Weights of a small image embedding model.
Training: batches of 256, held-out accuracy 100%.
Rows from block 4, named by matrix and row number. Rows with one number belong to one neuron. Each number is 50 + 15 x the weight over its row's rms, rounded and kept within 0 to 99. All counts start at 0. After the name is the row's rms in percent of the matrix's.
# fc1: MLP up (model.blocks.4.mlp.fc1.weight, 512x128), inputs 0-127
# fc2: MLP down (model.blocks.4.mlp.fc2.weight, 128x512, transposed), outputs 0-127
fc1.371 101:50 16 79 33 44 55 80 30 86 62 48 49 57 30 55 47 51 51 63 23 61 52 46 56 79 50 61 52 56 55 51 46 69 34 55 38 63 30 61 54 61 38 54 37 59 31 49 40 34 56 58 63 48 49 78 62 54 55 60 34 51 27 63 33 38 40 76 54 58 63 54 78 68 29 47 41 23 52 43 30 62 45 74 54 53 16 47 44 56 30 29 49 72 51 48 69 68 49 62 56 42 66 28 48 50 13 51 25 50 58 67 40 50 32 76 32 46 53 77 50 27 55 25 31 60 37 56 69
fc2.371 100:53 39 40 53 43 38 55 66 25 34 35 62 77 55 23 61 53 40 32 52 39 66 48 34 27 47 27 17 54 49 30 58 58 73 10 54 39 69 75 59 75 37 58 45 32 51 43 53 46 65 38 79 82 29 75 61 63 53 65 53 62 30 44 46 27 27 62 42 73 40 31 70 51 48 63 58 57 69 62 61 65 52 55 54 63 70 57 68 67 60 57 37 28 68 56 65 56 45 32 70 56 54 37 51 44 40 60 79 44 60 74 69 61 48 34 26 78 57 37 49 63 48 54 64 72 43 48 52
fc1.372 094:52 58 37 51 80 55 41 51 59 48 44 43 46 74 07 43 29 31 43 71 34 48 32 53 44 33 74 33 34 44 66 66 57 65 48 51 46 30 24 36 62 43 48 28 39 65 25 53 46 42 09 70 72 44 39 57 32 65 31 53 37 61 79 64 58 31 43 65 49 30 33 44 79 51 39 66 40 49 53 27 56 48 38 37 50 66 68 36 54 66 71 70 34 40 69 44 54 66 39 58 60 61 52 66 45 60 38 68 65 45 24 39 49 74 46 31 19 49 59 53 72 55 80 50 46 30 40 53
fc2.372 075:68 60 66 61 68 62 48 41 63 64 43 41 48 67 44 87 41 51 53 13 45 49 56 53 52 35 50 64 64 56 78 66 74 47 45 62 50 61 41 40 46 47 48 25 72 61 64 35 56 72 67 45 54 55 45 77 79 52 79 26 47 31 43 70 46 53 55 47 44 72 43 44 42 71 63 38 69 48 64 15 31 39 68 37 46 42 43 74 60 54 51 39 13 35 59 49 37 49 44 62 38 50 42 70 55 49 25 47 79 35 30 37 38 57 26 52 41 43 58 53 62 56 65 65 19 67 88 63
fc1.373 097:69 40 50 39 59 62 38 69 38 40 61 58 23 57 27 55 92 41 63 50 43 54 62 42 58 52 37 30 67 55 68 60 59 34 75 44 74 26 33 79 18 47 59 39 53 47 55 80 78 51 27 67 52 50 50 55 40 46 64 77 53 36 72 78 72 59 62 58 57 31 55 58 52 26 66 43 56 54 53 23 50 78 73 62 44 49 59 47 55 32 63 59 72 55 45 53 35 40 41 36 29 49 35 43 40 44 56 42 62 61 68 30 54 46 53 20 35 38 40 59 48 58 66 73 76 55 31 79
fc2.373 099:63 59 49 35 42 52 59 10 56 45 64 67 55 67 57 58 52 57 22 30 26 48 58 47 57 52 49 48 62 41 85 26 56 39 32 31 85 55 46 34 50 45 46 44 45 58 51 72 23 55 29 65 53 43 51 68 47 59 38 48 49 43 71 48 61 61 52 57 53 42 53 47 29 56 44 61 38 63 43 22 47 66 63 69 51 46 40 39 62 36 53 78 83 57 40 42 54 49 76 79 53 67 54 42 47 60 10 70 40 43 09 66 62 20 35 71 79 43 55 67 22 55 47 39 27 55 53 57
fc1.374 092:55 44 84 39 60 56 84 46 53 39 26 78 43 54 73 40 43 38 55 58 45 24 47 29 52 27 60 48 45 55 52 28 55 54 69 30 50 28 49 18 68 50 66 62 54 72 42 26 51 49 71 37 41 59 44 39 07 54 41 62 40 42 64 57 19 45 47 72 52 52 42 53 49 58 09 38 42 77 45 58 62 48 80 49 38 38 72 55 61 52 50 30 67 49 44 54 47 52 75 25 58 51 45 60 37 23 50 64 32 43 49 71 58 35 50 34 33 67 50 49 44 47 66 66 30 53 37 83
fc2.374 087:58 45 61 51 41 45 63 34 29 60 30 59 62 47 65 77 69 46 45 46 28 36 72 39 44 75 33 47 58 55 73 70 43 53 38 36 51 62 61 59 49 39 87 57 59 42 48 72 48 71 52 70 51 49 21 38 48 61 68 25 33 37 34 53 42 23 77 46 56 30 43 66 75 45 37 54 57 47 62 48 71 64 40 42 74 48 37 55 23 58 51 35 58 48 27 33 64 47 35 65 51 77 30 49 43 44 36 58 75 41 48 65 32 42 62 31 53 61 87 41 48 38 20 19 58 48 66 82
fc1.375 105:50 56 86 55 71 63 57 41 39 59 11 56 68 39 29 35 57 48 35 29 46 57 46 53 26 52 43 29 36 72 26 42 52 43 47 51 56 37 48 37 68 38 57 57 71 41 35 14 63 49 51 35 52 45 54 30 32 64 59 45 64 59 99 22 59 69 75 62 70 24 47 49 65 46 68 42 66 52 55 53 39 53 78 64 41 55 43 68 43 38 35 39 55 48 78 28 52 81 67 60 31 57 31 61 59 67 51 42 48 63 33 55 49 66 30 33 53 51 44 42 57 39 37 59 27 45 72 43
fc2.375 088:63 62 43 54 32 19 51 56 35 40 65 57 70 60 59 58 47 47 45 32 67 33 41 43 53 77 40 72 17 12 28 62 73 62 36 31 63 43 46 60 68 36 59 50 46 37 77 70 57 60 42 28 62 32 62 53 76 82 26 65 47 38 65 46 29 40 76 47 63 55 54 59 53 52 40 66 31 31 52 38 58 23 29 78 66 64 40 44 56 62 46 47 74 48 45 52 34 52 46 60 25 80 37 30 71 50 37 41 54 64 52 60 17 55 43 53 39 23 69 45 59 60 57 48 55 63 53 53
fc1.376 100:48 70 41 54 42 51 61 46 54 46 69 57 50 53 72 41 59 43 67 30 15 25 54 29 51 41 55 74 37 74 58 60 64 43 51 75 37 60 48 34 47 46 39 38 64 63 72 54 40 58 36 70 33 72 59 60 42 40 60 41 48 36 58 87 17 17 47 51 39 69 68 68 52 68 45 30 39 43 52 55 76 58 50 60 54 69 38 26 36 46 39 35 68 71 43 29 54 90 41 33 36 99 60 70 42 18 53 66 44 55 48 52 56 61 56 37 34 43 45 41 52 52 63 44 25 47 47 52
fc2.376 098:53 54 56 44 33 63 50 58 49 63 55 34 25 43 56 39 37 39 07 47 78 24 60 47 63 31 30 72 43 75 82 70 43 39 51 38 45 25 60 61 47 50 71 25 52 43 41 60 40 44 25 56 58 59 57 41 45 73 33 48 36 53 38 45 51 17 61 47 47 36 47 49 53 44 45 53 31 39 49 68 51 59 60 76 10 50 66 42 77 66 57 39 46 52 65 49 53 49 33 55 38 63 08 59 62 28 67 57 52 11 33 58 42 52 40 51 40 26 70 56 78 60 60 66 72 62 51 46
fc1.377 105:53 52 42 23 56 43 62 49 75 47 31 48 74 69 39 46 59 72 81 58 27 28 49 34 29 42 70 62 51 59 62 43 48 65 60 46 49 36 56 16 47 36 57 13 65 46 51 71 43 77 35 64 67 58 76 68 66 32 23 36 26 54 46 50 42 49 51 46 75 29 44 29 43 38 24 76 49 61 37 50 58 41 44 27 47 31 42 65 58 57 63 41 54 63 47 48 34 47 77 75 27 67 34 62 53 34 78 48 34 52 54 64 47 64 69 44 46 44 73 54 59 32 76 62 45 60 50 26
fc2.377 106:70 68 72 61 58 40 49 58 46 46 59 74 51 40 56 70 41 59 62 56 35 45 66 47 83 42 63 52 49 85 57 64 58 43 37 56 49 62 43 51 37 44 60 41 52 49 63 09 22 47 81 58 46 21 57 36 74 59 56 43 27 77 25 57 13 37 39 26 27 56 74 49 30 71 53 40 50 57 57 62 20 47 48 30 41 57 54 29 47 40 63 28 46 43 35 68 40 39 34 46 29 78 46 70 54 26 43 40 54 38 36 35 47 41 60 49 45 43 67 76 28 28 56 45 47 48 41 68
fc1.378 107:40 47 34 66 48 69 60 36 34 54 79 41 59 89 43 44 51 47 55 72 46 59 63 36 63 43 36 33 60 70 30 57 38 19 48 55 59 40 56 42 59 36 70 45 31 53 57 47 48 75 27 54 49 59 61 42 26 40 38 42 60 61 53 51 48 66 62 39 47 60 38 29 42 38 49 47 69 36 45 43 76 49 47 73 65 32 54 47 53 43 23 23 63 41 11 77 54 67 46 44 62 56 54 53 53 26 29 44 58 57 27 61 54 47 29 34 19 35 24 92 49 19 61 40 80 48 37 58
fc2.378 105:78 38 69 54 22 60 34 62 74 43 24 70 70 23 36 75 64 65 68 25 66 35 49 43 54 51 65 40 49 41 51 57 48 34 65 36 12 39 78 19 52 49 66 45 53 26 34 53 40 40 60 38 33 61 41 38 55 35 56 51 68 40 45 59 52 61 39 21 41 39 50 64 60 57 72 80 59 37 80 58 74 42 39 46 56 40 28 48 40 31 22 58 40 75 45 42 43 64 53 53 67 42 52 58 62 74 32 60 17 56 63 40 57 58 52 44 58 36 26 64 58 67 66 42 64 54 52 46
fc1.379 089:48 38 32 36 44 54 70 44 47 65 55 34 37 43 20 48 38 21 70 30 58 69 26 31 27 43 35 52 92 67 38 43 57 59 55 58 74 48 40 40 41 37 58 48 70 73 27 52 51 51 33 51 63 40 40 43 39 51 42 40 41 55 54 34 57 75 49 50 65 31 49 17 64 68 51 46 61 49 22 64 42 33 53 57 35 39 50 77 63 34 43 34 58 38 40 23 75 58 36 29 50 51 60 54 61 50 67 59 45 56 39 54 38 57 49 53 76 21 92 61 40 49 32 74 41 66 33 83
fc2.379 097:56 46 65 34 32 57 28 60 53 49 42 18 56 15 57 42 78 45 57 53 11 32 34 62 32 45 30 72 31 55 19 46 59 53 56 50 61 43 53 70 53 64 68 53 52 67 51 19 49 67 24 35 39 42 55 33 45 51 54 67 23 46 53 45 18 73 45 48 44 39 42 61 49 51 92 57 43 51 30 46 47 48 29 65 40 50 52 60 60 67 42 80 52 49 28 47 64 61 74 48 70 39 65 52 72 46 49 34 62 53 62 43 44 34 57 49 47 64 64 11 63 58 21 27 53 57 46 41
fc1.380 101:75 58 25 33 52 64 41 76 60 60 22 59 53 65 58 53 73 56 58 56 57 17 54 79 55 44 76 65 42 49 68 53 59 51 53 30 24 50 45 47 78 71 65 42 98 53 35 50 73 59 40 54 36 56 61 37 58 49 45 64 48 45 46 49 48 39 62 51 66 45 40 37 48 60 57 60 27 70 69 65 55 47 06 53 60 51 47 23 47 46 64 56 48 78 49 64 56 49 73 44 76 68 44 58 56 71 64 75 56 56 49 55 52 52 59 59 42 22 58 65 67 66 45 06 57 54 35 69
fc2.380 098:41 62 67 66 60 82 54 55 59 12 57 37 40 60 44 47 63 43 65 50 60 56 61 63 44 78 41 55 39 59 52 68 50 68 52 48 88 59 69 76 49 61 30 61 44 67 56 41 32 59 69 51 52 64 31 70 56 39 47 72 65 67 38 26 68 52 73 64 43 49 57 48 39 72 74 31 57 29 27 73 09 85 55 40 46 45 75 42 05 43 38 34 55 37 41 41 72 63 30 44 42 46 33 40 45 54 54 41 59 40 31 43 56 57 48 33 44 43 39 57 45 48 42 70 73 48 58 50
fc1.381 097:38 38 56 58 66 46 79 50 43 31 43 63 50 50 53 41 36 43 62 33 41 64 45 24 29 24 55 57 58 46 74 65 42 63 50 61 49 27 63 36 75 40 52 33 45 56 43 41 48 18 54 66 63 44 62 54 47 36 47 46 33 35 50 31 51 46 59 40 51 62 20 46 46 57 44 37 27 60 69 42 87 62 64 38 71 33 43 71 47 35 35 53 42 36 93 75 49 40 36 51 50 43 33 73 48 43 46 46 69 44 57 65 56 43 43 37 54 44 55 65 73 79 10 41 15 68 40 87
fc2.381 101:48 59 27 38 19 56 65 80 17 46 29 60 64 28 49 60 58 37 44 52 40 66 44 49 41 35 47 47 89 44 49 64 32 54 39 69 43 49 61 53 46 43 65 56 62 59 28 42 42 61 50 28 20 36 68 54 50 74 75 58 40 19 22 40 60 57 49 61 60 63 68 73 58 67 26 46 54 48 55 43 46 35 56 75 43 47 55 63 47 25 55 20 29 53 39 67 36 59 42 18 61 40 65 65 59 32 55 61 59 65 47 64 47 87 50 44 49 88 47 57 42 50 49 59 46 43 66 20
fc1.382 099:50 38 29 43 16 51 29 37 48 40 73 36 58 74 50 41 57 42 50 74 39 25 42 65 51 45 24 62 51 67 60 47 62 68 53 66 43 59 43 52 24 67 56 61 70 40 97 54 43 68 47 38 34 51 29 51 39 43 55 51 38 47 43 38 41 34 17 64 66 41 34 73 49 64 49 71 46 51 48 65 35 34 71 62 32 54 45 42 29 55 53 50 40 67 65 58 56 61 61 48 71 74 59 40 83 22 37 29 18 51 33 57 41 43 51 46 83 55 60 53 52 44 85 71 70 52 48 59
fc2.382 097:43 11 34 34 57 53 46 46 74 81 53 49 66 46 58 37 65 27 60 34 62 60 70 43 56 48 71 70 51 22 68 49 67 49 65 72 43 81 40 36 54 40 19 70 50 31 74 39 56 51 45 44 79 53 40 53 65 44 61 64 36 62 27 55 54 37 47 48 60 85 50 55 65 45 32 39 70 42 51 40 38 62 73 30 42 65 66 63 45 72 69 52 36 59 52 57 59 45 54 43 33 88 48 46 52 45 73 40 47 37 50 19 74 52 56 71 46 62 56 24 50 54 81 53 54 64 73 55
fc1.383 088:35 55 06 52 46 54 00 66 63 31 62 39 50 42 63 26 69 38 31 49 28 44 34 38 67 48 45 48 39 84 48 40 27 81 45 48 34 58 44 38 29 57 49 54 64 47 71 45 66 71 45 35 46 51 41 24 17 57 28 48 70 40 67 52 56 57 51 51 25 43 61 86 41 38 61 63 44 50 37 48 47 63 51 56 42 57 54 58 52 67 56 51 44 42 73 36 53 39 58 32 59 61 70 34 44 66 45 32 45 55 23 50 39 41 70 57 51 42 46 28 39 26 79 66 74 55 73 46
fc2.383 089:64 62 30 62 50 21 29 36 52 59 42 63 31 40 45 18 33 28 64 49 45 71 33 50 63 55 41 62 17 39 56 49 50 62 64 57 52 50 38 31 37 71 11 56 53 63 44 60 60 72 54 50 78 52 40 16 64 41 47 59 41 30 56 35 47 57 42 56 67 47 76 33 24 37 48 45 42 49 45 25 38 17 44 31 39 32 65 67 45 72 36 53 24 41 59 41 55 58 50 38 57 53 47 43 22 58 57 91 24 54 47 42 48 73 67 57 45 65 63 41 51 26 69 58 20 53 58 57
fc1.384 100:40 40 38 56 49 29 48 45 28 22 50 43 61 72 35 55 54 64 66 87 68 39 65 46 35 24 61 41 40 61 72 28 53 73 43 45 30 62 61 34 47 46 42 33 40 46 52 62 77 70 15 67 74 46 61 66 47 33 33 44 31 57 70 55 37 27 61 44 64 40 44 27 53 54 18 80 55 43 49 45 41 43 66 33 34 34 60 39 61 33 46 44 41 62 46 74 33 49 47 72 55 74 35 72 62 24 68 46 57 26 41 71 37 65 45 36 53 44 60 64 31 33 71 69 37 46 45 31
fc2.384 098:77 60 83 42 49 51 60 69 35 70 26 88 55 33 41 57 60 51 70 31 59 47 50 44 42 08 54 60 39 91 43 34 48 35 55 50 48 43 99 45 30 66 43 44 42 43 42 34 33 71 66 29 48 56 65 62 55 53 60 44 71 71 22 45 38 44 37 60 56 67 56 56 59 64 58 43 41 21 38 58 24 61 66 29 53 40 38 45 44 36 43 65 57 57 31 48 47 59 65 41 45 71 44 44 43 52 72 62 33 41 28 33 60 33 39 44 53 38 35 41 30 33 52 66 51 50 52 42
fc1.385 078:73 57 59 48 36 35 72 36 51 47 31 75 56 40 51 46 51 46 51 16 38 37 52 67 28 37 51 52 42 17 64 69 38 38 33 59 62 19 32 89 56 57 56 52 45 32 60 54 52 49 52 42 53 30 45 62 36 64 54 57 43 46 58 75 49 50 56 22 77 82 46 46 81 52 30 60 57 32 33 49 50 74 40 32 61 55 61 14 57 29 52 19 63 39 58 27 50 34 69 41 52 50 36 51 37 60 73 66 43 53 28 40 42 32 59 46 61 41 49 21 31 16 53 39 47 62 50 50
fc2.385 091:46 52 48 67 49 39 58 72 46 55 96 61 45 42 04 36 45 58 50 54 39 47 36 65 60 61 45 54 58 57 67 61 50 28 51 44 38 53 53 67 38 58 57 58 71 47 23 65 70 36 44 44 73 64 69 60 70 45 16 24 75 48 40 41 78 51 58 55 41 44 50 46 57 71 20 71 54 73 31 44 47 16 38 76 66 60 66 52 59 69 40 34 48 06 52 65 40 52 25 66 45 37 68 55 70 37 54 44 62 53 58 50 70 67 31 31 36 43 44 48 51 46 56 60 50 52 68 63
fc1.386 091:68 69 37 56 46 37 52 30 26 37 38 46 47 29 52 53 58 62 45 36 56 46 57 55 34 47 41 56 41 39 42 57 43 30 42 44 68 32 27 83 31 52 43 49 61 36 57 58 59 89 42 14 51 46 65 57 55 67 72 84 65 51 65 49 76 48 47 56 75 76 44 32 65 42 39 52 63 37 35 53 47 65 53 23 59 43 65 18 59 47 46 05 49 52 57 22 61 34 42 46 47 56 42 19 43 66 69 80 44 62 36 29 42 31 48 45 44 42 35 39 32 15 54 57 61 64 49 55
fc2.386 105:48 63 47 42 79 24 40 67 46 39 55 80 58 47 57 45 62 72 52 39 28 63 55 48 49 63 63 47 57 53 77 41 69 54 54 44 10 76 56 46 66 51 67 66 70 53 25 50 80 34 68 42 56 51 82 75 51 54 24 39 49 38 53 35 52 62 22 75 52 58 42 40 49 59 55 60 49 57 56 73 68 44 35 55 60 47 69 28 54 59 23 50 33 26 42 27 34 72 49 66 38 37 63 59 79 59 48 37 54 60 65 61 75 65 43 69 69 43 25 54 33 38 58 54 34 62 57 78
fc1.387 100:46 38 51 57 47 55 63 65 50 48 48 73 77 49 54 44 46 33 44 64 32 32 74 47 56 28 47 54 23 57 58 60 56 56 68 12 49 49 30 63 59 49 16 36 46 40 43 15 69 56 41 60 22 61 40 63 37 45 58 44 81 59 49 30 59 24 64 48 46 48 59 47 52 69 56 56 40 70 42 24 46 43 88 46 60 53 62 49 47 56 17 47 43 39 33 57 84 66 49 55 72 29 72 70 51 54 67 41 41 42 47 54 44 62 53 53 77 79 16 20 57 50 26 59 50 60 63 55
fc2.387 080:14 54 20 58 51 42 82 51 49 65 67 25 46 63 55 69 54 44 46 63 40 74 46 47 67 20 43 61 57 58 31 49 47 51 34 51 62 20 47 64 53 24 52 48 42 13 71 86 48 34 48 32 48 62 75 46 38 52 69 76 41 68 67 42 58 48 49 61 67 39 43 43 58 50 53 27 51 53 37 43 31 71 71 56 31 39 63 33 20 58 30 47 59 44 57 60 57 24 83 32 51 62 56 55 52 37 50 53 45 63 59 49 71 40 71 36 48 41 08 72 50 59 37 45 57 47 63 43
fc1.388 100:39 55 36 70 34 56 56 78 24 39 99 63 51 78 50 71 33 66 51 27 36 15 45 45 58 30 64 58 51 63 55 52 57 34 89 13 55 38 58 76 50 45 43 56 58 59 32 21 50 64 34 54 32 53 52 73 35 57 41 75 62 54 65 72 47 63 50 27 61 48 55 40 38 35 44 54 53 64 59 72 47 48 64 50 30 64 48 66 38 58 53 34 61 51 63 48 36 38 30 52 60 34 56 39 42 55 65 42 31 46 58 35 18 62 51 38 71 51 52 11 45 63 39 58 53 65 44 47
fc2.388 088:59 29 56 43 84 71 51 71 70 54 58 60 39 27 46 40 71 61 33 35 53 27 19 63 46 55 57 79 79 32 26 29 67 51 67 57 45 51 55 66 47 40 46 22 41 42 41 38 28 30 39 30 31 36 49 30 33 36 65 56 38 88 64 50 60 43 74 64 54 39 33 49 19 66 57 61 73 68 36 35 40 69 53 61 46 30 64 35 64 58 40 49 69 58 57 55 58 42 71 58 33 50 54 16 36 53 45 28 43 70 48 47 53 32 71 65 56 34 52 38 43 63 41 59 47 45 73 56
fc1.389 108:42 45 67 52 72 52 55 55 31 83 35 55 65 40 44 56 23 66 45 36 22 49 54 27 31 43 30 58 62 48 36 33 47 03 67 71 51 38 65 46 46 50 60 30 62 57 53 17 72 39 52 76 45 52 56 38 49 37 51 19 37 60 32 58 42 49 61 57 42 43 32 52 42 29 59 41 91 55 52 54 39 25 69 61 67 34 41 75 40 40 45 65 50 39 59 31 49 61 64 55 45 35 40 41 65 43 41 61 55 45 77 51 45 60 42 80 42 42 50 70 68 53 89 52 66 76 39 68
fc2.389 111:62 47 42 15 28 78 52 57 46 44 61 74 46 47 52 61 50 72 77 50 48 65 19 57 53 40 64 52 38 45 55 30 35 68 56 54 62 49 41 53 84 36 56 82 58 72 27 61 44 61 71 33 29 38 62 68 81 53 43 45 52 48 72 22 31 52 43 61 69 80 67 64 26 37 38 77 77 71 47 43 79 46 58 65 41 60 42 38 57 50 61 71 57 68 66 48 40 43 71 36 69 44 43 52 61 49 51 31 57 66 61 70 59 58 80 59 44 47 43 48 74 52 76 48 53 41 44 61
fc1.390 084:44 59 43 39 43 67 22 48 64 63 71 39 50 58 32 38 29 46 36 62 46 57 47 35 54 53 56 29 49 81 57 42 68 35 67 43 58 65 49 22 55 34 54 18 40 57 39 46 57 66 20 41 45 83 54 48 48 60 30 24 83 54 81 49 60 44 68 73 36 32 48 53 53 38 67 52 46 58 49 30 61 51 50 32 40 69 62 68 46 79 50 67 60 49 44 38 46 62 39 39 47 63 85 56 71 68 25 38 51 52 60 59 53 67 71 48 01 41 63 56 56 40 76 52 44 22 54 41
fc2.390 084:72 36 52 72 67 34 41 33 57 23 53 72 39 53 47 34 32 68 57 52 49 42 58 75 54 29 61 48 41 39 80 74 42 52 64 47 26 57 34 26 59 76 49 41 57 47 61 40 75 72 42 55 68 76 51 68 65 19 36 67 46 40 55 46 44 43 43 61 33 43 59 76 63 55 52 72 56 42 55 51 37 45 64 41 35 46 66 65 68 52 29 60 23 39 46 79 49 26 42 52 67 40 46 54 61 43 38 66 46 67 32 51 67 46 38 64 66 43 61 88 39 48 80 47 05 66 59 50
fc1.391 091:61 32 58 46 57 36 97 29 52 40 49 51 66 44 42 59 52 31 57 27 43 51 42 26 47 29 45 64 63 16 55 72 52 39 46 65 47 23 69 40 76 34 44 48 56 49 41 43 36 31 50 57 61 39 63 74 53 50 51 71 42 39 40 55 73 60 49 28 58 76 40 62 48 33 49 47 36 29 66 58 80 44 67 36 87 45 25 63 30 36 34 64 36 34 58 63 52 45 43 43 57 37 40 70 46 46 58 72 49 29 49 47 52 36 38 36 63 55 34 56 54 55 21 15 22 61 36 79
fc2.391 103:39 55 33 48 38 68 50 78 29 49 41 63 48 28 50 52 50 44 16 60 41 51 53 40 42 30 27 54 68 36 41 67 26 46 45 60 47 71 66 64 63 34 54 33 62 58 37 34 41 61 40 55 53 51 46 62 41 62 50 30 77 05 36 50 68 61 42 73 62 65 73 56 63 53 22 45 51 55 36 41 39 30 65 69 61 47 41 72 65 34 20 44 36 70 50 71 37 39 39 27 73 44 66 76 45 41 29 59 27 64 56 72 60 81 38 54 63 59 40 65 61 59 61 44 41 33 83 59
fc1.392 099:58 51 70 36 57 47 73 42 66 50 31 29 50 24 38 60 48 67 46 31 65 44 45 44 31 72 50 46 42 36 21 51 63 59 54 58 45 41 51 57 62 54 68 55 40 25 56 31 42 61 39 47 76 41 63 73 58 60 31 36 57 52 61 62 42 64 70 73 61 35 26 13 47 40 36 63 48 44 49 62 24 35 91 61 51 32 28 56 59 65 32 33 47 54 72 29 62 43 47 53 16 46 28 64 46 57 57 31 52 52 56 76 74 59 36 13 22 68 67 57 48 32 73 49 56 42 57 65
fc2.392 095:63 45 65 39 49 15 61 17 46 79 44 56 52 93 45 48 63 39 61 41 72 42 17 54 37 46 47 53 33 43 57 59 56 51 40 25 57 50 46 60 67 30 73 45 63 43 49 58 85 48 41 41 58 49 50 23 37 30 46 34 70 60 66 45 20 45 49 37 65 39 42 48 61 68 40 46 32 57 64 43 62 48 33 26 52 57 44 21 64 44 54 46 40 50 54 33 54 41 61 39 16 62 30 67 70 12 34 50 80 47 21 65 49 54 38 41 41 48 63 74 39 37 45 55 55 75 61 63
fc1.393 098:34 68 72 49 30 55 57 28 58 46 66 72 92 55 39 59 60 39 32 50 37 53 45 47 66 32 51 62 78 44 60 69 45 46 16 53 38 63 74 64 42 40 47 51 44 48 45 27 50 33 32 50 45 58 62 46 50 51 29 47 40 35 75 35 41 55 67 16 61 77 39 64 51 52 54 59 33 46 68 55 57 48 58 78 37 56 44 81 61 47 56 64 44 44 48 60 26 79 63 37 76 29 88 51 81 52 12 28 58 44 73 70 62 34 51 46 48 37 45 42 42 61 39 49 64 49 61 48
fc2.393 102:67 20 57 63 46 34 59 53 55 58 72 55 55 41 28 26 54 36 40 67 70 78 48 74 55 42 55 35 55 44 46 62 42 51 68 62 47 62 51 54 41 28 27 65 19 23 36 59 60 19 43 38 10 73 42 60 55 32 55 54 31 47 49 44 68 57 57 40 45 58 73 39 41 45 73 76 58 69 72 69 41 36 56 59 72 47 57 65 47 48 46 43 51 66 34 50 38 66 46 79 67 29 51 56 26 66 60 70 23 68 74 72 47 53 39 61 42 11 48 71 37 54 56 47 63 31 43 46
fc1.394 105:49 54 54 44 61 59 58 75 44 64 42 56 51 52 41 78 64 67 90 34 46 50 56 76 15 52 44 39 70 59 54 59 54 60 35 67 75 55 66 48 56 30 70 58 65 55 44 51 49 75 67 56 39 50 62 52 26 56 36 43 74 61 54 48 52 68 56 85 75 68 42 56 48 44 86 59 54 59 45 53 72 46 30 18 63 57 30 43 59 65 39 46 59 30 58 31 51 48 55 31 41 47 92 45 59 43 59 63 34 26 67 78 61 53 62 61 33 30 65 51 66 42 88 51 40 50 41 33
fc2.394 103:49 36 47 52 60 50 75 55 23 57 69 36 51 26 53 62 42 68 47 42 37 56 56 64 34 52 65 53 78 61 48 49 34 56 43 48 39 69 31 71 66 53 75 33 58 67 62 37 47 58 58 66 21 58 19 67 78 62 19 41 51 81 50 37 53 46 33 49 39 50 41 52 70 47 41 80 48 57 28 62 57 45 43 65 31 51 60 20 45 78 30 28 70 50 75 27 74 37 55 61 43 79 49 41 76 34 26 40 67 30 38 44 38 54 33 59 54 70 38 75 53 48 42 32 46 39 63 61
fc1.395 106:56 65 87 71 61 45 62 26 49 68 15 70 66 43 30 55 56 63 39 33 56 77 50 61 16 52 37 45 45 53 48 55 61 56 45 64 42 47 63 36 55 63 75 64 63 18 57 08 62 47 56 58 65 44 40 48 50 61 54 54 74 54 63 48 56 54 66 57 61 27 47 45 56 39 73 49 47 53 58 59 28 40 71 76 52 47 61 48 21 45 33 54 56 75 76 14 52 76 63 54 39 72 47 70 47 57 44 59 50 69 49 58 72 65 42 45 56 67 48 56 34 36 32 59 27 41 80 30
fc2.395 103:57 42 49 74 31 20 44 72 44 37 21 35 47 53 48 53 60 45 32 48 35 39 33 60 61 43 44 59 21 28 12 28 53 45 51 31 24 58 57 43 89 54 57 52 51 23 83 28 71 54 28 25 68 46 38 59 54 67 49 40 54 54 82 18 42 42 51 52 58 56 45 55 83 59 39 52 45 63 54 48 56 51 63 49 51 57 31 42 54 64 43 33 80 74 64 45 24 45 59 53 53 63 43 57 62 51 61 50 34 60 42 75 38 56 22 30 55 41 80 57 50 64 67 48 45 66 43 61
fc1.396 089:42 38 55 65 26 60 09 59 42 56 56 53 49 47 66 46 58 57 35 63 56 48 57 63 79 57 41 67 67 23 39 51 31 54 48 52 74 51 24 57 60 47 38 50 58 47 86 59 50 72 47 28 36 79 56 44 54 41 63 61 56 50 73 25 31 56 41 51 70 11 53 51 23 44 37 42 37 48 47 75 48 51 46 48 52 34 55 44 47 63 28 03 79 68 31 57 48 57 58 50 54 56 70 49 62 29 49 34 32 78 60 70 47 49 61 53 77 46 70 41 21 50 32 55 43 71 62 41
fc2.396 098:56 41 59 43 67 32 36 33 53 56 56 60 48 45 52 40 71 41 68 20 19 64 54 48 47 36 62 42 30 35 54 59 36 43 29 82 61 43 46 47 45 48 59 62 58 63 36 71 60 47 57 43 65 50 64 57 44 46 51 44 41 45 55 49 27 66 48 66 77 79 75 54 28 42 77 51 74 32 55 34 70 34 21 31 69 53 70 67 65 87 57 67 26 73 26 50 51 54 30 39 54 56 46 63 28 67 45 67 40 32 56 31 52 55 53 62 45 77 32 12 47 67 81 56 40 60 61 48
fc1.397 087:57 79 23 55 50 25 89 34 57 64 33 59 49 19 45 35 45 57 43 42 07 41 53 41 28 68 40 63 37 41 37 56 52 46 52 71 53 49 59 61 22 55 60 45 59 38 55 50 62 24 57 26 48 26 60 35 29 47 34 57 45 58 28 44 86 38 63 33 60 84 39 58 48 46 64 52 42 60 64 47 62 60 37 58 57 59 44 53 39 54 68 23 18 40 61 42 47 47 57 40 58 20 24 41 57 35 75 66 45 33 45 43 32 48 50 41 69 38 20 29 34 51 54 54 53 67 58 63
fc2.397 099:47 78 83 50 48 42 64 74 41 26 71 53 56 50 65 46 31 44 34 71 43 26 48 84 41 46 31 63 55 30 38 83 42 66 48 42 17 49 38 65 23 50 38 87 63 57 53 46 37 57 45 32 59 70 40 48 56 40 45 43 66 26 32 38 60 47 40 69 54 38 69 63 66 77 52 58 57 84 61 29 55 34 59 52 57 54 48 65 46 63 47 48 53 28 54 64 33 41 31 35 50 22 48 62 31 42 56 51 61 63 59 68 53 56 84 50 56 61 68 53 60 59 55 42 20 43 57 79